{
  "encoder_norm": "layernorm",
  "encoder_norm_position": "pre",
  "encoder_parallel_block": false,
  "gradient_centralization": true,
  "max_steps": 9200,
  "final_lr_fraction": 0.05
}
Rows from block 2 of the encoder of a small masked image model, named by matrix and row number. Rows with one number belong to one neuron. Each number is 500 + 25 x the weight over its row's rms, rounded and kept within 0 to 999. All counts start at 0. Numbers have three digits each.
Before each neuron's rows are labels from the 100 images, of 14976, where the neuron reaches its largest size: "top examples" is what is common among them; "patch colour" is the nearest of a few named colours to the mean colour under the peak. Only what is clearly more common there than usual is listed. The data: simulated telescope pictures of galaxies.
# gate: MLP gate (encoder.blocks.2.mlp.gate.weight, 1280x320), inputs 54-107
# fc1: MLP up (encoder.blocks.2.mlp.fc1.weight, 1280x320), inputs 54-107
# fc2: MLP down (encoder.blocks.2.mlp.fc2.weight, 320x1280, transposed), outputs 54-107

top examples: many-armed spiral; tilted; winding: clockwise outward; lensed arc
patch colour: brown
gate.527:452475532487481520489590535487519484498525466528518522448520502516475512479465523459492503550503502478529514500470515507509484465516478508497513481491482522476540
fc1.527:443463468473501533552522512457504519451500473501511525480479494493461468522493497500537486529527493464488550566505504513520519499491454450508470507524511535455538
fc2.527:497491470494469514513521490497482494494499507489518531506486469511476489504499513524490472519551519496488540581462526525505517454526529519506453478504538494499488

top examples: many-armed spiral; winding: clockwise outward; tilted; winding: anticlockwise outward
patch colour: brown; grey
gate.726:526494535483505473481524509482520490513498497519499532534535444492480516529488494503483495483496510470509534485512479451502494487496507470552515481460498485517511
fc1.726:517500478499548528520528485490510445511536424540502469505535527479503508477519494498550518493462480513483447474514483498535523471456455493449499516526510519509487
fc2.726:506483494484478481505515509504510505514534480532446515545500510526532559492503519516525512487502507522477503530485524494519478534500508443477440511497495500488494

top examples: tilted; barred spiral; winding: anticlockwise outward; ring galaxy
patch colour: brown; grey
gate.548:517495503448514522492526492495496518464516478512526453518507509508437547487521525466520509533472509490485508513427495472468509496507554498512477481498543531493499
fc1.548:521491495496558521509507552490510507502524501550563490492470541477495536487571497483458521565476510433505483488501522522468469498488508511503493440526474500528443
fc2.548:515532469482496540498527520441499533497540490529474495516469527479480476505572515486509530525522482515521488494490508496472499474511530483497488449524477455503526

top examples: edge-on disc
patch colour: brown
gate.437:513493528543513511508520531526516496450558474519462485485516498525474496502467503507450493444501496508550483482530487530503451535528574485527498471489479536475521
fc1.437:468516515499525489471448514511471510493577520501536471487522483475501494478494491482505552508493465491468465540515497525528496525502511487531510502526512476497489
fc2.437:493523512478503513458466530486481522506537481518524459490542497451514478509499481487514519504508492501481459495461503487547520492500468516552525518524530479500533

top examples: tilted
patch colour: grey; brown
gate.383:466546515508567519507485454539479466502493474506462521468484500512518469456534493496505507472497469518522532549454509523453501475523456495484481486479426499497469
fc1.383:558481502489470499511519486496499524524512499525555489538499504472543539506448511522491502507513515476480498462556477529470480524522556484495504472488561468529516
fc2.383:516520493504485491536488469496463530504502507495506510492483506485465475492491498451495464506464497501509475518521518509499500490545546472462517512503522505464523

top examples: bright star with spikes; edge-on disc
patch colour: brown
gate.395:500503488479496529463521454523465489483460543502482505499469523501524462497484482524505463507486458503549528556499505469533477468501469496576468516533503469496455
fc1.395:465492494489488482529465496494529538482553477517502469488524503469486461480475505511523488515438489516505462493531488482476481466532487487508446505504463476515455
fc2.395:456480462479463533488578542451426512510465539491516505514511477510513486512536486468516470500501460486515556521504522549535493541562491495534440487529469488534494

top examples: tilted; winding: clockwise outward; barred spiral; many-armed spiral
patch colour: grey
gate.621:502529468467541514458497512565539509479490512515517503438493503541466509496484531500495514497497500458507492524502440465508512482487546461481466463470481480514465
fc1.621:497502500519549526509476481503504467497481495500471507481514509517509495525493507526477479530501481475498533502488519486531524454513556456481496507518506511491512
fc2.621:505494482524520497480487506485485468547467517480507494480534516508517454510457463536517470506500491509497510475463491517519499494477516495486487529521510543517502

top examples: edge-on disc
patch colour: brown; grey
gate.519:498496479499480524485478514528503468489484498421525429480514462491497499516482537493520498528499514463491492513537539499530489507480513486477515472518497487545525
fc1.519:477483558510541524461485476480492495541461462553466544501468508544511498505515468502512493491499471548504491511449461517471498496514528514527482502505479523467514
fc2.519:464509548512439498505537491494509482474526487473511504490476497500484505478503493518498478539499523500487487489549496533500484467458438566497472486469534487484486

top examples: many-armed spiral; tilted; winding: clockwise outward; winding: anticlockwise outward
patch colour: brown; grey
gate.74:531552492500461466501458541514475540481487499498520494512535505511479507534503501486541483500501531542512535465483545501533528478561531528495478443515509456505524
fc1.74:443555507506486517519483497503481511456476533531514497485533492498512514506504496518511449487505498522488505481502529546498457468534463503433454495518509489532501
fc2.74:496497509521498510532495512499474500528492478481526466529433552484441492523533507513520476519477532476518500538499518467519483502479508524537503528503483483474494

top examples: tilted; winding: anticlockwise outward; winding: clockwise outward; many-armed spiral
patch colour: grey
gate.91:482456523499544503510498553518560477528527494561494490541479474513490482506505535504486473509530519503490455521515509516521507481534551460485451473497445536496489
fc1.91:499502499559528468509498540526471507473509474468495499526516495528480490459477475498511526471490510551465507460459518471501484487528519514507482504511538495457499
fc2.91:519534527523495449511468482525463549468486487545484526499562476514497526455501504519529498534533473554490514554514489519512505480522501483469554513484531512456459

top examples: many-armed spiral; winding: clockwise outward; tilted
patch colour: grey; brown
gate.409:486475517496479510480516526480487553450517526463493521483500530555514501512515492522470482476517488522483466488515529457512492478477530474516531530520533498510484
fc1.409:491526485507490501509506535482507506521494467540483533491513536519513513507506512475496507535492500492523465497498541501489477529461503502452502487478435504525493
fc2.409:488501500454509510523511504486521490488474496493499452529510489499494504475502508537500536512440458516475494505523546520544490481505514514526499470534529482491500

top examples: noisy
patch colour: brown
gate.122:491475504469532485529499514512495501496505523521520512466534514473487507522483512499499520454515539486537457474480514522528468489508474513507523491506457506515489
fc1.122:468494500504527522494510492455494527493505491495516469490507511472502492525520497517526522485545490497500495497516500504513543489486438516505530529490498483499484
fc2.122:482492468447510494534527508499493512522552492508524462549532536479550471518528513521512499468467504539500503508491533480486549504444505498519483503468490499492507

top examples: bright star with spikes; many-armed spiral
patch colour: brown
gate.297:499484495484496476490548459483484537515504489490521525505549531491492497515445495502499471477481462477545501555509490548465475501486541542484447544515496505496498
fc1.297:501489472531491477501502503476516498563511467503516517481510475509489525509448513508450491514468473437478534478506488528515498480498519549474464519523483482520460
fc2.297:502482540505530521491481502496514490470521493524511524466485541500524516531499499462511531503464487538491497508512481515536508536503513467483525486509483481469555

top examples: edge-on disc; barred spiral
patch colour: brown; grey
gate.107:507462462532500475515474488501518486532475505543500542500533491440522518490492493492481551527480480500471557485489493526509520524486520478458526486477509504468518
fc1.107:497488458490454481508530482474493498570485522495453508506509490516478529515542518527516512510493471513505554503537479497489501501482463490530489509486457506521436
fc2.107:561494535493510456464543484499542507514540484523534528509498519502475553488513472535512547479518497482470475493433488511460510524526479521485478502476464484486464

top examples: bright star with spikes; merging pair
patch colour: brown; grey
gate.734:496501488485531522507504496537500478500510515492487457473508471532500521470467512520524469473463484503529546532513507510514526431462489500490517492467508536520520
fc1.734:500511468480497468495533539508525505484537476486496518510442495503524422553472482492479502535523519481511491475465496489479502507523521497497532539523468456558516
fc2.734:515511447502480518494464522490516496492460476449493502514490544490473482471477485521498518545492552476487464478491509482505452516507517467488529507484504504492511

top examples: tilted; ring galaxy; lensed arc
patch colour: brown; grey
gate.63:512511517513533492457523524499453519482508519481483494524493469521511462519498510512478461512493463512464509494506503534472526486465467537501489496538494486506509
fc1.63:493493519519489474518516483482478497531512474518496478478511493521464481484510473498515448503521489502510465480482478475502503542488521523494489508469546514493540
fc2.63:456548478522477440521488511503440500507517461510496476459503525540495489524508513483484461512520469498535472499466484499515499519524503508538518492487497500527474

top examples: bright star with spikes
patch colour: grey
gate.654:480537512543487480488515515531449517507440534477511519512516523445524506472469531522543516484519537506480490500518451544480500475469471521503494461495539490499482
fc1.654:504440497519529546493498498477503528513530471482502490472449488498494477512469549515510527533469489489512509458485501451492500506491533476469514420517502507586467
fc2.654:464478488534473531498500471467482503503527483495476499538522493520519511507512507519504530529518498497483495436537520462519515527485504488480547477496484481551484

top examples: noisy; edge-on disc
patch colour: brown
gate.65:526531488512497514491489464532475480499524509515487513486549466511532481509491488549510448459482526535557463476522490537507500513497501445553491453535502502492476
fc1.65:488509490481484458506449511467505519497482482530521511505508512464474493503499499490544514518523512469520484494536463522520483480493526490543479541505497493507516
fc2.65:535500545507490467497543502523521501491492490465500473498485485462496488503523571479524488513519444467498528493485496499488529541506488468464520483496469477535471

top examples: bright star with spikes
patch colour: brown
gate.230:511524546493481493531469529459499529509512523468511506498512480516527499511480491543469506487489551490562522557504463473503534536522474502546511483496489472509509
fc1.230:511519547520506459536461484497491447526470490496530489456475474486487501519490523456479479472453497518451557508505514492465500517560516480507526446515540486488530
fc2.230:499493511524516476519473469530494469535493488504543481447469484494498507524500508467477479461482493532439535530462466523487480497558499499492523445488553483520511

top examples: tilted; winding: clockwise outward; two-armed spiral; ring galaxy
patch colour: brown
gate.256:527449498496496517550525508520493479457529501533517501489479493523536487508497469538514478470470481497514533498533550510520503541502514477510496511474466464542495
fc1.256:521487546498485510502527498546493470460479530494464459481488528517537497521528515524482538496525464478496476552492493477468498489477511507503510540526481605521484
fc2.256:468502504531461510465472510487481471479543558525491512506488504522537474498565503491527503536540506545469508548481491525479461500507519504515537500540453510509453

top examples: many-armed spiral; winding: anticlockwise outward
patch colour: grey; brown
gate.319:455535515542456497488526468502515513537499462524542494537544498522537511527521486449513456477500475477494496569500502463503496487522501529516517494502527525460512
fc1.319:470530491499448518488460478535484514507473510505485539511492515541480497507484467486489512504495492515465473512515477526485527487516493509532481505466517520474504
fc2.319:497444521492504531499489526484484442501532504548490498482522483525513503487541523475489516519487511479504437513517519521503500511495487519504501503517478513482486

top examples: edge-on disc; barred spiral
patch colour: grey
gate.562:503529463487529527557520473509455502501489506484450512528479486532533516456552502490515495475538482514516548531467519464503548464519522527467502524493476494482504
fc1.562:498515536515503495488486511476564507497526534489532484474533484477482450530472502491499514465485498484495458465536492501487459531503520521528513469499520502532476
fc2.562:465500508531472531531511521537531525508492487473516508489510463516503508468538510554506489488483496496503495483496478482497460512517493502507437517511460490473480

top examples: bright star with spikes
patch colour: brown
gate.561:510487514478492541407499488466445515502486488530488504502534500527486504528524510511565462510477488479480485545474489488554450483526535498508484502522501518466533
fc1.561:517507453515532557444486459458468464515501519540473477483484542542502491496502487550512466515494510466516500545522478509513491471500495488508515463493442493499490
fc2.561:491502468506523472466526519443490536530479520531487483501471486500528527533467519518472523466480484544513498530508480536501526534502538519558471532443505514446510

top examples: tilted; winding: clockwise outward; two-armed spiral; barred spiral
patch colour: brown; grey
gate.282:478500507490481502471503539467553491485515480465433493488478564476532492552476511511491537480541511498493480516485524488491478489482438527469494491514529494497484
fc1.282:486475475498516488492538478522511511565504516514543524493532462534524532499471459487534516530467493515522545495508498531518519509489557476555495484478498533544536
fc2.282:455506507531518504439468486498516524537502509488534475462504492487521495488533452497562483498495504544510476493521531510502496490512503478488487473484516472499497

top examples: many-armed spiral; tilted; winding: clockwise outward; winding: anticlockwise outward
patch colour: brown; grey
gate.441:505525516508486541459485509500512508513475477501482459523518458487508474463534506506549506554516482531481448482523516488499553514468475459533490478467467469451528
fc1.441:514529495537545519525496455473479503535535501501565538415490504509474503507523502509512528483501520487515498475474510461469476505488502516444490489491543502501518
fc2.441:509514478505560473508491489516495489467466487532502501519496491489510501499485525467510483538466536503518492540499459485463458501527477455489512519472519480471543